config = dict(
    n_mels=64,
    input='log_mel',
    num_classes=[2, 4, 4],
    weight_standardization=False,
    kernel_size=5,
    widths=[128, 160, 192],
    residual_init='scaled_by_depth',
    shampoo_beta=0.99,
    eps=1e-08,
    one_sided=False,
    adamw_lr_other_params=0.0021,
    batch_size=384,
    lr_schedule='wsd',
    final_lr_fraction=0,
    weight_decay=0.09,
)
Rows from block 6, named by matrix and row number. Rows with one number belong to one channel. Each number is 128 + 24 x the weight over its row's rms, rounded and kept within 0 to 255. All counts start at 0. Numbers have three digits each. After the name is the row's rms in percent of the matrix's.
# convs0: first width-5 conv (model.blocks.6.convs.0.weight, 160x160x5), inputs 15-29, a 5 kernel for each
# convs1: second width-5 conv (model.blocks.6.convs.1.weight, 160x160x5, transposed), outputs 15-29, a 5 kernel for each
convs0.19 102:148106140109092143134139135124145144143155064134111165132145131118177127123084127101101127096107119153106158118117157105137120070157145102138135137131104208180188143155137169119157102158095177118125138101155089111128163146095
convs1.19 103:143136106150104195110146126108174118096165132160115138146129148146095110150105114148150141153111150145109191170118156109101136103108163108113133154127113116161128103122125098145114115190139112135097150113152142127125122118107
convs0.20 096:124132134133117154119124163123088152126135173164147131139132176140139101122170120118137082110160157119106130142162118109073127133097126180139100123153135120093185118124104157085124157147141125088080121163117135172128119132159
convs1.20 099:134092123134129137144107162127138140116160120139107142145119139122128170182048129160155129121150135136090120125126151162155089139169091111158141163083131140121125121133140168104156109124121152135186104101120158106117144104119
convs0.21 090:140152092117113156106160177097102121144120116144135124142111148100137145141146065120160090137106109141176125138102083148132138126115124125144131089091095125119146128129101141115167099144121147188092062134139161112113153122127
convs1.21 094:116123131121152102116150123117133108101145134154112137092103167150137114137117144100120153195139103092114139057125150155122142084133160160120102181129182121137109115132107122108094135108130130118118098115106136119058176185144
convs0.22 106:136118148098118113131151177108148151103106115154189144126129144094124131168063126123123121121152171129134138143148134118131091134156122146141102118127124153167127082165121145107103116113148154110123154131113113113135125134126
convs1.22 108:153106101094163133136137105119144091128195102076136158111115126201182113119128115124095173109180088144116144109117134104113151176100125125093119148116133153151112102131093085109143158127088145139128147144099173145128126145166
convs0.23 098:132098128158138154121106142096195109108098132124135131123144167135128148091133115104129130157113104161132155139121113142163150127130144109151163143092175131130088088172149113198124091084142091132130061112153155128143125086078
convs1.23 098:126094129134125111119140142122099091159157113098140091127168154110131138089173112150139130134138165202112126172118133181173177099130151156118109151136179096152124165128085113132088127134137146110123141140095126089087116117105
convs0.24 087:108150113113077164164125121149119144148102107142118093167135140132124149140130156143124113162104136143162147151136114183122149111150097131139134100105121117124167123088118188131143071159072129109143084112126119110131099133150
convs1.24 092:130129132125107107138146087127187184137151101125135151140083100112153128118142131145142104118137152120117092174148153133152160104179147179169133093141107163129118123116159145138131132101115143145137145144138124113131120073144
convs0.25 095:155124137134122112130154140092108102143163145144129147103095165179185190112117133163156150131138135166142137126114150162092127112130117113112113114147156123150108126116129086108109142137133110097155094089130103117171126109180
convs1.25 104:112139104119123101157101108109126166140128099098117140186164126129197136082147136103218087123131113139124105121164108142146107181132124162095113112118132105175107133104130175131120115104154108152181122106142141147146136117173
convs0.26 084:147153142108094113126160149113170140128132147107095098105069137112148141112133126142108087126130141076070128141164146157084125165140103079154155144121120110162089115130135115117101122105094132160090101120171133117122111141109
convs1.26 094:180133082119103147086088203148116093134112134154131140138123147116144125166108113189143118119131097100153131079116151100105134105153118120143128117137157098122114155156185130107133140128110141100122127129121160123123102104140
convs0.27 098:116135117128111133141151143142124145107130104095123164116112141152135153167127174122141097215079088144112139178118103171134098138142124132105136129107142120141122097138104123125151142122119121147127121084097139111181127104116
convs1.27 099:117121133128128132128096171137122077140156131119155101077127120136105149148101132136111149111146142152118113138097151110133117094140120079109125106125126165151146179101129161122139169120186100090132130165144073130143111087167
convs0.28 087:064095113088131104140149106148154118087137148123157116119125142135109147114132134116139094139118186120109145137118175132123144142111106162125106115165106136129150148082132126132105160129125129148079132128103112130137125122164
convs1.28 092:092173125110139132105115119128158143108140141118096147152092119131109125089147102116128092121172121117117170096160137147141096092146132104152156091146125159114120128142092118099148092136119096138159118114151075106103149135135
convs0.29 089:149097149121104128093127139155144132123164111133054136143128105175186105167110138132131110135131116123105101121112170175143099093107148153145129120102090095169098117125092125168086153114087114112104138144134120123141141099156
convs1.29 093:145148153111112126139087157120113160172116112139170131121136137125143158150118122123162147156143115136127127151117122157112159136109098114096093147126186117115145130116110086121098131154152144126121103144087148111125133132129
convs0.30 098:131079143100173135158149146153148126120123158094122140142112170110127127149133099086184118149083120117131142123129155123119111133098110106103129164186124128095131135076141114147150121123152134097142136160107115120122102145118
convs1.30 096:139138136128105099143123109142129145120163149145128135118128135095165120171099136119175130153136161143152127129154136141133122120127117134120151119161119102158156136121121169122043115143136124150104145172151115111122114116154
convs0.31 106:115126119123149159185106091154113118176170138110146122117155133131108135116107152171124128128085140122128158153152124132157143107105147136085148116119104121119083130082124126121145126091102150154100144130105136141153115085106
convs1.31 109:122112145126150111083126142140146117099116126101187128158150083148088150157135135170118096145118141113130103139097126124172133137159079118124156110140165138095166171089138117104132112140129121152129077162164091134120126142140
convs0.32 088:090127138126147116174103163125090119111138167104083135152123135134110112092164132141101113139142078111124172102086122155144128136088089115075147143144126154125137121174106115131089139110128121143125161125112139182140126113107
convs1.32 097:136143111114148120132096112142142122094099123090136086103151136121156194137129121113150126070151148137114142154127115095143135134098107139113127139110177124107135114186112104079100110104122082161125180111100098107132132113112
convs0.33 107:142139150161141161114168122138139098112149098140143107123109180158142116133134186131088112115108110090175106089163172086138117178092107180108145166141149124125119146095117155123108140140095144121142108130148150111154118146115
convs1.33 096:104139102114175098119156113195188126075177112130119130097139147130125114133118114138145132173165147073090143165120137170087175122140081124127143120129158119094164117068126138150147097116136096125131129095136120125127159117136
convs0.34 103:105133130130102120147158119154151129139105125141093124134117114141094174077096122106095129090138114133140135170141108094107133087152107111115165156161108113086121150190126134121109110116112118114111090134153154146133116138125
convs1.34 106:124178139128127179141125149131155160121176149190151099147118119143084154121122072156116136146119168146105120155155129121123142133097144125125170112146156124102129148132084150136098111137163114151146169126118114116106145105115
convs0.35 102:145138107126093111112124164128151109136115131109127152114115074114166109113129148139106110141113123188115154142116089115105130109152132135103155150124143135094160145148078125178130130096128149101154185144138125143175102111160
convs1.35 108:140112096154157139126129093164088113135131136174162119110123093109063090147114111121155108116119169139104162086117177096111127130142173101103146135127114127117169132186071111145146145116119135148139105122145122101105131114076
convs0.36 088:171194119090177125115129109130151109133146126135164106115155114165138117145123128127127090133112120172067165114112109095160114117167148130087134128136149123103123090085115127134136131080144136135130087122144109142118082164099
convs1.36 098:138128095096126084133169124144125132138118167115130146071142150123108162103149159113137129122113100128207129148103140133125115073144098159102122132088166148134128132118135185125154174117142132163146145167128138105135142141131
convs0.37 102:136116100119116138131085112137122163140097125119146124133115144119139118140135157108121141103162147170124140122119181096115141133182107125155124144097130111113188130127143154085151150116122111133136103133129120120129086147119
convs1.37 106:117133165144105150121113119107142158132138112102168096126147161088137156125123133122122141133142120123150103198099145136108134111089131169113149112105099145143153094143149111102091101151120128125125129159101117084153151111161
convs0.38 091:125105126134111120128129166134139165163154125160142153125153100118146142117106141108084151145130129133129159123125102127119132133136132155107110107161112126121127127114103109154120140107118180130114088156148113164161113100129
convs1.38 096:116127109127132147120125141128110149177144117127108106127121134106087134092144122110182134143109086134152151149138113111100158175126167119143095147138130119158094156144108180095186139144098101089155125132154140146178130128114
convs0.39 100:181099140085121131147110087145113128100119101072146084177153131128138149138128103094123142089116127142197131100071142156146127098146117105133126126130128138112132136134104084156101142105135108153103136099110130128095116108160
convs1.39 095:154092144108139073154141110143141116109118114145114135150072150158164108088112119144124111066149121138098106115161136118145175124118093151097099095187144090140148102161089166132079166148111112106157152144105140097102116149163
convs0.40 090:164109106140093083165149134175147143130104140112138102159189119123145107168145143106113128156118111128107148138122151167135079139122167125178151139140132139112131098130110133147131125125137131121118108133140153125144100130114
convs1.40 092:126153102129108149147147120122103096105115185142130137139132175141126142091146132100121158117125136108088111142137107127150145119099120104157148128097130154126127139106139134098131123118133122126070114109111156076137118138128
convs0.41 108:147162099154175142145107117144156079147120115162153100123123128118085136099120167092136126111142137129083110141099168124162104149139099150147150122137092126132122115135132127104137110141158104143125150125190104137133127113108
convs1.41 104:090129180146137136119094121153169146164100081148153136087145141140117122091115140160156108161176101106151082127142129127195086122148146111123142133164130115135154162150138142091109148174124123139117165103167112121127152144122
convs0.42 096:135102171154084125136123116121149133153138124123109126142146148159127179166202081123109091121147134130141142082112103123103142117127150090186130197175148160150121092134160113127142147133131085136146156179138111128106188124136
convs1.42 102:103092133155151195142136138108144139117156110118108109115140142148162111132117114153096131127127104199127078150163187119135136086137125126109172128091156123132154144120140191125142111096158132145127092172149130087113133152139
convs0.43 100:163140148123113178164119134138105168108149161123147145142115153129107113166097092084156133182099153151081147153129094112103112141093088133134134148153113150163144117104137165094115103144133138123113101117112131127155112104110
convs1.43 101:143073113158096132107133097136162124138090118165088083096120123132149082135164150083163141117112147151139139126098101132111121117153146105173123136137130111116123125079140144106130146110107151096114105128157118122152125136131
convs0.44 100:121113081121119152136104136160147170113176127155138113101132113178160136142090127097167100088123139088156126127157175168148137140108119113170100097183149136115132109122114138152103124147159146123141172134109097101130149121119
convs1.44 098:126142163162119114164169106145136105104142131123120133137111084144136128149087112150155145138142121123155167133103124144131094109124153087162168160149127128109107113124082134127139144126124131137132124096099161147116166117135
convs0.45 112:071138107116126137087158119128153137136101147153087122181118115142163132100187127138131147099080165121132137118155089172140127117159140119121148135118097125112150123141117096110099117164133122156121170154131110089092132129093
convs1.45 101:125160096138140114127168122134175108123124096094114117173111108137108129100126071084153102139126150115142121139127149095090107144119132133115140134103091121139125143120163170106175132109119124110094136101127152147147144174143
convs0.46 105:123115116121125146124140093148126127165161124073130119092158151114121105131137143167148127129129132124091147122149107135138133133117107136119158110142103104105152108153108149152145158091136156081148117150091131128133112063144
convs1.46 102:091164168143127123140111148090089150143117138155124116103146147122105119101100133085171094130122163156093124115165113100101097160114133133119136111102121162139134130127157143116131139124110121134179108171148100155138131114095
convs0.47 097:171162134170162145132135125124107135081125159122089120156169141087122106110151136117122149109148123123138125178127128127122080122142120119117131137148114122121145102118150146094119133136109089159085148165091138117127131148094
convs1.47 105:126137129146140143142140117105156142079148145116115105131134151138133121128162141110119112124155137101110121119118127079084115186153111115126129112139145104147132132118155168131124155121137135137133162148116141123119131133119
convs0.48 107:110131128156121065096118120119118105159101108116112163106098124100106136137145155125128149156107113130150120124167131124133140145145138129110135150108162054166119105155099175130086124120136145108125101133109152139137095134120
convs1.48 097:121118165112131110145115130151145154084156106138118108110142114124162150128114159106127118118141148120158121137126144128134123092142120116141061167117121122175148125160173126129090124154109132144132121090168156190125124157088
convs0.49 112:143108092128163152118100161094100111119125118166144130093163155107156150124112102187100131136128096130090154161103146110135141182150098147107112084125121119130074102091145113151120134084119105162089141145162161155103126144134
convs1.49 103:062119195135119063159167089121105129155164149130128138147117152087171162179127166103114149139144171130102122119108170173081125128157110131151139116112125131122062175146133093163129141140095127121105094176142186126128155097125
convs0.50 092:118163134109111092145178123116124125144138102131161129130145159162101107137148111110122130110108138109115138106179124106086160161135132116143146121066132076099159108135123089118123133155189111169121133134115111156130152126078
convs1.50 101:105125176152102089096161096116136124097120164122126135109145179156092118136099137112143162166101155164142153099105116137122093134146139099154100109162111151122111125101123112109137119122120127131119128147108178158138164128171
convs0.51 110:152159128118139127112185100163132106107150157132102117128147112144161126139137132153143130080158157109094094142116137116152104106105124131135122149113135096065140154141133120154140055132104143182105143120151144125180080126136
convs1.51 103:137113153117150162111182091131146129093133106126139117100115110140115146086145142136093143129186107080136134138156104108111125197135134133066173126139143152155103125131149115104156163116132121106130117150126123125107117128123
convs0.52 089:150099098157165123138135120129124116116134106151181098112136088134138145126163151099097139140139104141142140129087117156145127136171153118111161177152117139089119165093125172117127139136151137094143132089166095127098143084124
convs1.52 094:146091108128126130089134125158123118135098111092099101115128089092105138114127129130138162096127102139128142172140138117215132113156136156098139139121141119148099126161124076167167169106128133114122122167135129128112087149126
convs0.53 088:156129110114115129129153150066108140132130144118102122142098152141137130148128110120217143111150110121112124124114130160145146155141133148094140199119132120118128115094117127135125101136158098130139151101150134132153130135108
convs1.53 096:145123106132099105135127097151091145177130150128142121105137104142144121106122140145153120121131144123167126097132068134076122163096125111125087140176122105109141080144144094146114135106085110153104122109119149117141121139151
convs0.54 094:136123179132085123116103154129163133172118115103104064133087163094137176143135124186157138064098103136151178108132151123129127155146141132159101169114119133130113153156159087136118117091136114125097135088116143108124143191124
convs1.54 098:149143151095122133153095128077119140120089126087142148124134153093133107133087180140131123084120142191162145147094100157118118105134103140139128136141127136115093101111167137134118137147119124102136144146092137148147130145103
convs0.55 101:147105142129143105156165141107129111102117143152115144097115097160123065169101139113093128120133131135082109126109147113158114135136162120149153105090132129116143173065127151102109147138130129130165123159140153167162115120142
convs1.55 098:103120112088161128157146144144129112090139156145151145124133122154099079121153107135123146117102144120113125122118111124055112126113182137104134101140104139115109105096113170151162098117091141176142109145197136104149125139126
convs0.56 095:154097146126128140103108113134121092138138125121128149119129127097120128112165141117122134161117128154123081121184180110138151109078168113156105090161126117128116120137137131117143048119139157138130122093137144113144099130159
convs1.56 096:155131109119128155155153108086088116160146132099120131138128106126104124148141144113134160118134146100116136115128147157124116118137146109127140152154133136091148121177127102123167153101103141093158156148148147188095085118152
convs0.57 093:147163103112141166157107114103126114113139116179152117130169121109104139131169116123146108140137153170128118094124126109141092161136102124109163129072131125125154123129103123113094139141135120156122113164143124125102152127127
convs1.57 099:103134148122174138118155101118193185174131126130120139066126154097194114093161107109127117110140155128127124107126114134097105100154146155078119114139179108113145059120142147106107165131107118150149128154092138137117113118140
convs0.58 088:126157093111117144096082169185159128100147119124121126148155162168168133126150098149118107123150093128145105103152131113107129116135125172103165165121122106140152117101112080168145148147148162137087058101136137115138161137106
convs1.58 094:179150113115157108120099142144120146149110097101134136102095132101128106115145139143121114116163124127131097109129097110136138110122113127131145125156158120124097146122149109130132117153109124168105157140111098148134130140107
convs0.59 117:182117125155113116106133149152096093112150146170142139091100133109156149086139107098154123090137132144141144130061097141104113146110131122083114119141127145115126145132151103102113188122130128085141134156144117151099084143139
convs1.59 113:103142170135131129140131137133145142131109129138125119134196154181143101086086162129138154160127150113113124120142105142117139133150123108104117116097131110143125131085107172139114116118107157180146136150133085132168180179174
convs0.60 119:178096134140106125115167134098125157110152131100159147147139136095113140140141105162206104113108154114142138128142094141183086169120090141121166125110125166122132131089103133139187110121094103170108135097169101168111114114159
convs1.60 096:161155135137112133140146150109182107112140130127114133157128171126108139134159132128090101154110100161134134176132147127117137140113108126117097098121131139132150126138099085114182146141150138132098114149102088143158143121150
convs0.61 090:134119155130162107114143156145144144144127140194142133118130158114144162119132122099109131116159125084074068119097106144158121103150195126153155102126108117140101097110112128148102143118110163119135132152102141125145119093151
convs1.61 093:158110108154162133160098150121121140140074107110116123130148117116166135074177058154135120125108138154144149157121149114133083120164133125153140113103097145108118126148156108140097154122137147100157131099108132124145147151132
convs0.62 089:152143127112165160110148127141145144160113080148146108170145113152088167103095149162126116183146127124105119105145083103139110107105124129121174107123134130132160157120111162143161093137085145125105164145129156159126102126122
convs1.62 099:151150089116150166115131122082127127123127114127139081131082143121133122135132122117103095145139135121148190168114192148133135113144135138093126136133120160131139114101121146139136159126148127120098124135151082131111172077143
convs0.63 103:132113090147195124156150142117153106110134119152166145155148149140161125079114142127144122116130125136144095107129177129108156120129132164153135134123147103174174159134127132108118131099139195116105160178128183139136140097110
convs1.63 106:089108117190156121097095161118108143135119182160149123107115109123109119132122142101118119129116156124100081122131111148119146113100132112098093143110130143103151141150140130114170152113143117134176126128154152108154131126130
convs0.64 089:189133124139134119132091130135161081135124070169101152130092124106112145119128102131118144171123125114117122119129126088120096117123122138124134136098116159171143086143158132129130169145145136138154138128127098142146101127117
convs1.64 096:119085124141167145116110145144096110153113152128112098115137122099179132131142147137146123109117144133135088162117125167159124136135136135102154096149096146119152160168168096123095112094110141078119097176131130083098151130157
convs0.65 097:116152141185136124148118135155112107113128142126115084135126147138131136131098165110168117150139149075122117127149104144144137151145122120144113157140134140125136131131123160140084134141122120152116117175100090127132110104173
convs1.65 093:125131098143156074121172121151118175133128114099127149102180120148132094066104153164142125099142169109174100136121117119107176165159177064160092118137132147145132129149140139127159116151126097144108122152151115124143129126124
convs0.66 091:122160135164132112121137110114132133163093131130148167160131132154122134165136104113141129169133119134114113085124118081117115142087158175114150161119108146149132099136129120103106134116151130117125157103119137124117118155148
convs1.66 095:116122120087133091135133142121126132117124092134137126123163118116139126149095169121153134165110131090128150148113147133176159105138095138132163118147122163150132145147126141140144123156148135099135106106124099130124118127073
convs0.67 093:129153153146093128126124148144163133124160107140148132116120166167106123094123140092114148121119118112150156081111107204181140137161130114098080107145116156161143135139135165114162108149122143133131125098115099114120137148105
convs1.67 094:107150100130105114101138098130134166135093115140148102135127140144111151106114146143105149126128198134094085129178146147145082151146148139154174121131130154105141117147126159127120169143139136135133102114123116093140143159151
convs0.68 100:111166111116105117131101093115098141135114131098120170123153105121194137133139067118154150106134157151083190123092139131149135124110105130114130120118183175097087134132147117118132168096121200163120149080117151137102115114137
convs1.68 104:097125110108130107125175106136098123165157148121106150145099174118111135107133147130125137126107125107182121182126135117121125144120146115110157136137103089156143125115128130150114113157115136092140190112139113128152177163121
convs0.69 114:141144118154164136124116095163141129156117099147133127107143139178114111148136107149168108139122122131153174138147131134127106079136130166126117140116144101114134129135108137120188105143114120116090141130132142121128169151106
convs1.69 103:111106100158097130143140114121150118157153157161090110141124095132116116115127125111105142151115124148145115120138164084145124151121124126148139137126140113133187107117104123106146148126154145110106181092137122124151127112126
convs0.70 098:069166081151106107132094136134125121120112124121128187140141141127117144149171115112104091134121127133083088139118097121129116110093089115100167126135093134110112133127123130130134116113133117129119139112148150082120095119120
convs1.70 101:172145140125121157105154149140134147121146144075129134173106146122125162087101156130118140137130108129143134152138159144109112133152124098123112171144149080178105158115147141148110074115126149123094159139143149094129130117125
convs0.71 095:131075147132125164128116099110138120126100130099160126116132157147121156145099116111116092157118112134133155071104138116069126135129123131103152130120139130167167130096120103097103130104096127104140108101166150157082130143135
convs1.71 097:086182127146133137131072142139138069105098098129191123156120152144103141092111131120129143117081144112117159126111106124151171139113108128153114179098115073101124139083187153092120159121142156123108116101115155111133126107109
convs0.72 111:113106161128147143152146122107110133130140115186102130154094121117150146137151117135108176118200134129130209125112119136133095169107112074127100183146135159125135098116149114133131168103136111168121127129122145103131159110099
convs1.72 102:134154128150142114104111155097126183116116114135147108130130100076135152122172110123118149110146152101116117120125123114178131125139147129139096166144126101114103154143081175156139125116097135144182111141125120131091148127093
convs0.73 113:160098103144160127167116196082135120127118085105174119135158145138135123078165076117134140110101140175113138116121154139104144095129085114148107137085155160094154143146163129133101139134136114132097123133148128141136133127145
convs1.73 094:123119140165168119128071138107109137108156115110118122142131135113143148146139105124151128091150141149121135086146130143090145146166146098121143135064126147135096125066149122117108146086125144110113132168106107115130113135107
convs0.74 097:121106078120133090068147156121151136095104122128127149156135153151071098135126151138114107102155123103148117143171150119159163158135139075111168131140145151132123112153132101120134125185141152093066146171165101127117140181065
convs1.74 101:166088110136126105111137139119099144122120136172096119127104105106136158137131128159121158133152124057142172142114128182090163110137119113169170116157123099102143138123119107120121144133107127141170139107102130143120165131173
convs0.75 108:155133120107135088129136131124111091140134110124119195171099122136113129125168135129143136134124163152103159185149145102130155129142118149136111110121139128118133115092131139159131085152153151143164190189103076137111096160150
convs1.75 106:139122143138171191162145142104102132081165156180122187172097138180137081085131125163152111109120141143167128113113125118111149098137139114074129114209129118180168138145137127141108167130095171116153136153096143117164162133157
convs0.76 120:175134116113129151084159133158122138155098160126151127141186138161087126126159144077131083090152127109126163120189156111147141147126128122147118105165126109119100173112130188116135144135091132108135153130126115100148120135112
convs1.76 098:093107163126140175127113126147176124169126122158160178126124097148106131148121121126106121144145099167111103154152164114140115158118109155154145130102124138108151162137160093121151155124113142080122125119148147131141117119070
convs0.77 099:145164131118142145152127182136070171132158143091126122171140136118178098150119134103149109113108131123148179147117145123106148128088140168139090136105179125111150174138127096140133142147090181097129106130123131097178111145119
convs1.77 103:114130105138114084127154125167121149141122101130132156143115108139198119110156149116107109171105130103074106122125128169100131136125118136108108125129112109140128094147095147138152086199086150143129135124100146137122127119145
convs0.78 089:189118083107153126109119154158184097149141180098145135164146139152160154120156143133134156124151122109102131144150148095126148116127135146132105122159116129135119123143143083124117123152127137115156151108134143148123128133110
convs1.78 093:161111105116144091094112191167106128134097155092126130109140118121126119149116107171166134135092136133150167142118113145122148142094121123100136140108151113173132076128112135092155160122158089123069128146117151149132131069149
convs0.79 096:142178151098151118123143106138083142172149126137087169132129093107079136104175150119147113108088128144176201109080106111149134118122092125120103118140091118159177149149137171129114134131129165119141138120111161145112176119109
convs1.79 104:055150168126158111123130104166086143119100107108095135117119119131159132130094112145138116145131107148122169110098143178097104152141155091197128124107087100115131166220109071102155144109117127124165116137117123148140169099135
convs0.80 098:123155143139089151122068109096113171094150112134111143135104147081180130160159117121115126127129106168150128141123142123124108133144136107114165090132082148144150164115175125150118139150118075099148062106108066125116107145118
convs1.80 100:168129142139092157138105165125107157148108110163137126131164125079134100167158125133142138107124109157147174116149149072093130154175161111156135103142142110144119140077152133097104121138159093143108112156124135150174110103049
convs0.81 088:148116131130128139103150119135129167140102137155118099147088111132087117188113135125170182121110137114116090128128183139105150096140136138131146160149135150125134109132170143099115166135142120089154138138186085090137116117093
convs1.81 090:135099133136145108120147137088134101158167077150140135139137162129134137135084155089142174133149094108137117139141113087161127096135144177098101165145156148129130121119123138119136102105160123122125127144152142167095157112136
convs0.82 101:145111144099128113171122136135107128148120106160073110136116146077092119139140124109134103121129149141112099135144147184145116137143140083119157181087164128124144119123162126123157147088159097120119109136127146112126153124189
convs1.82 100:106115161110142137134112106135159132159101113151133118094111138097152151116109187150085154083084097173122124164092159110115142104132132129168118144132148152141140135170115103104123171168054154114153114153091114177132142120130
convs0.83 097:122146147088158134154128126096093145181148106164160145134125067120115121139119104131157105093127089108154107133152104120104099151151155115149159128140156128107141165120105140156114105106141123141136117115129119102165124108162
convs1.83 107:137129138166112104144154138132128134150144113106185128107176136159103133120173174164102133142135108124157166117137113134137152177100130175140117134117114120152158145100124122102081144146110105135148120086128132126109172097075
convs0.84 111:127162095096140132123145126152104147161129154155146129121124152131102126110139151133179094079134142114127113106119089138143110107118066147138128103114155113111151122107093144111163115112142110092150101137095146110127082171170
convs1.84 103:091105141122137155160130107114128123129135104123155160100145120144134115149094134095144096101055108127114112120089105133185116111076139136162112134096120083106141157149130119104144093141141130106119131127141118083116095115096
convs0.85 098:159130127089136149125133140141165124127104118151130145152125098178146144128147168079113109109129081107123093139137129115116150113143096114114130137122148120114132118132124141122141106094102130149134144116153140119113097132131
convs1.85 102:169094120097168152143151108124136149121127120118129157138146126183164129118140143120137147102160161116163129118160114129108138104105133173132160140139159150106092105137123141127157113123141114109147119162131128147110177179122
convs0.86 089:138164158085110101119113149170168118102127095151148128124126128134115092132142114153130125134162155157095125152125136194143162135128105120191074160141146102169136138112139134127180166154087140139129131079134127137126158116080
convs1.86 094:077140139110117085136142111119119122151116142141102113162085076133141140134157120134134158143107091126128100149127127115128163136135118146165108140102164103121136151117118113113110110140136172128117143192103101134073123131136
convs0.87 093:116104127160154133107131108095118084105104156149100154123168141112164111108144150130172102137122098140137110135115141119152124096167157160125123133118135143128150121161182132154108059125149140139141143181126154134131106162113
convs1.87 097:148142108147151130134120119149102131174137142137149122147154147114115099097101119156113124116099132143125129138134139101102108119126178152103156109129125149154159134122137074097128129130153132136106154116107118111123144094147
convs0.88 097:146146133139118136096155116114127074154103095133095161110127158124136160140132125141107126200145094158128115152106146148121134135115119093144112087150129112103135150200162113124131146141105138121124120127127112115130124146098
convs1.88 099:164131116172128127103135094095103100144158200173113100145167143100128137112122119167136086089128103120136090168107101169113144141136127160120178144137184108154142131153099145147115132136127095148089118089143165146101073170128
convs0.89 117:104109110125116151134114155132184110127120133104127177130138122144137076140126161156126143146198131095095158102130123137164106130140137147102155158110132158144115160141140117125137134051158132113135139093123125142094112170158
convs1.89 104:146157131126092157080157137105138142105061132156134123100114121103103124138151119121096112137073124119139148142104136136127123161135149158092159091163139141099194117153109120116152091145168117083145165111117130104160099142179
convs0.90 105:185163109100099131160107128151158106128144139085118117129158100165121117134093151148150148115133152152152137162169094127124124165133144140134135112117151141123114127134146145128098139106085117152112119107170186127155138134147
convs1.90 100:135131146146111161133094116143131128153097086122125119123090097074040130134128185114119163121141176156129167174139124136160107165143139130126103113165116121101110110090123104115180148115123129150104148112130128075087102088092
convs0.91 092:156124157179161110105115158110126117107156138080073172128147196145126125090156135122156094122143136103136154152105122157110110127098133129142085110151121154115131127136160164113173095113092118151098122129123138168122106124117
convs1.91 097:108115103108086154148117096185101104106149125122101133117146101151096114188121177137149133148116163135152088145176118121146141100161159117144123103149101112086111157147099082111113146126103158164174103135123125146122169145121
convs0.92 112:167105185130150129140069148141109150089123117114143148115113123110087176169142119080117127175101137063123112136118141144129160117143106104082127135173123155111104161134121115092143114203110081113135123123086138116110109135168
convs1.92 100:115129122165066122128140131140143119101098158115157173141109144145116088116122105151143135100074128110185092133103125086147079107154129136068113116129107124135098095114135136078112128105117110133134132144163145110129161111127
convs0.93 093:137143151126124106133126130126126124154105126084100123119144129072129137103138170131112086101127157125128120167163136098130157123112147159139099145121145142124129111108155096136105125126135116111119119108140103206140152121077
convs1.93 099:119116123093134161143108164139136143099158137133148105164125153142098133121089094130151092154170080176133137141127112135118147094107122110154125150157116136077155100112083096137110106110165096144152131113174120146082137168117
convs0.94 099:156153108124116108110099136124129073120121110101090106115101060129124131140181177135111147109132141118145132147156169093131160143085119151156154124123152129163155094157127070115131138166130133099114100106135160088095110163162
convs1.94 103:114119161119104153112083192115112168140076109107124159182136102135109132161110141130148151149105107112134129120163116087146108107114155160119093110128147116112105125142128142107077109129131078110143123116119111128144112118118
convs0.95 119:119131110141112156138097141134159117094141141090108110167164076144101156170106122117145143118117159127141065110095158103149107118132149127133159109147119177147144133139124135117107127161117079100098124098164115119102168131165
convs1.95 102:113133121148109147131120108152164108143113097126171119131150138165095108133131086108147169146066161115111119164134107122183134115114128126131150104134110126089167102144117118149110160121169129106119097089143149129090138090138
convs0.96 112:120111099105169149145116135100097086140167122198123115119108154120095084126123094103122200102152149109141110080119170123145158145113110113128126134147108109128141126135174094099158144155060132168126148114129130093138139161123
convs1.96 100:133135168156113184115142107090158139102102156185105111157160059083126101130129160133169090117126118113092109134119154092129128130063127167142126111156148088096127130174150155100110119111152126166114189128106136163120137093170
convs0.97 091:099086137135143138155076123125127140109152131147154104106130117084118156143126116132122141133123134098117097124139159108146113086122105115161108126128132171153118148140161203119088128112119135148144117138148137065165149087105
convs1.97 094:129132127100145123110101096195101123119145162101191163113205148149121127149111085133160105135107085107158109084123131095128175169084128119116142104135102127143163135122086117134078156147123104102134102180099151114140136129140
convs0.98 108:130113134123135128113164160095127125150110109134129126140123118121131136103119139140125128111149131136134112117106159135115151106114111147129103118128155168113133159107101126116161096118102162185125163107133116128117137134105
convs1.98 104:109150158134132126133130130121151172127136122126118109107181139125119187128121101129157121148162101100131172138174170070115140082112127124107118099110177074134122159095152128148156057134129154125156121109140121141124103128093
convs0.99 094:096154122118166156117093132127097126135138120156181159122121121142166133060099201124097134130108158115140140132120155155134151139163147140120116104137151168125139188111133131107131132146112127136135120097135142150096109108093
convs1.99 106:144096152104117084100154122119117142120098146122149152120161161127145113090136148145136137142128147122128182150132115111096066123144115165140119091120107112157093141109122138115078116088138161101147148134183136132121115116128
convs0.100 115:102130097124114117156156075159122108155140092168136124078132141121131100136092145112133124085165148127138128106135107127146131137125150187081110129115167089167100147114132117110151155125087115161088168095136128091138130136114
convs1.100 100:134125149116116150136132112089105089131144145147170132100160135126126123142077112104179086110161092183136121136169133105129094159106095116090168104133125106082117100174140138152181146161127095199093172108075144096136125126140
convs0.101 112:145122124134111187131115114129146154122129126133107106117113128133121123129129116125086109110100122144148147110102152126139126163095133186128133170122141121125149111146118144102108109128136138100065134139126104109091111170109
convs1.101 099:115115191142140138148130132129118135114150155135105130149184131130128130107137103163139156134135129118138123111113119139129127118099133118128151103137133114125145165127121145088162165138098143117124169114128132151151087156178
convs0.102 099:119116123126135139114108122155156137132118133116112133144108138151102126104171174111142115113122125133123097161109096127135175134125122147101071118105166127137133108141141074090097119087083164095146086116110120121109142124112
convs1.102 099:189122149131159183136116123110156072148145131098131110138114135124107105141088153125122114131157139118077138108127115124132147124114114096163094134149135142123125096167156151145107136094107099108135105134139133154102116117079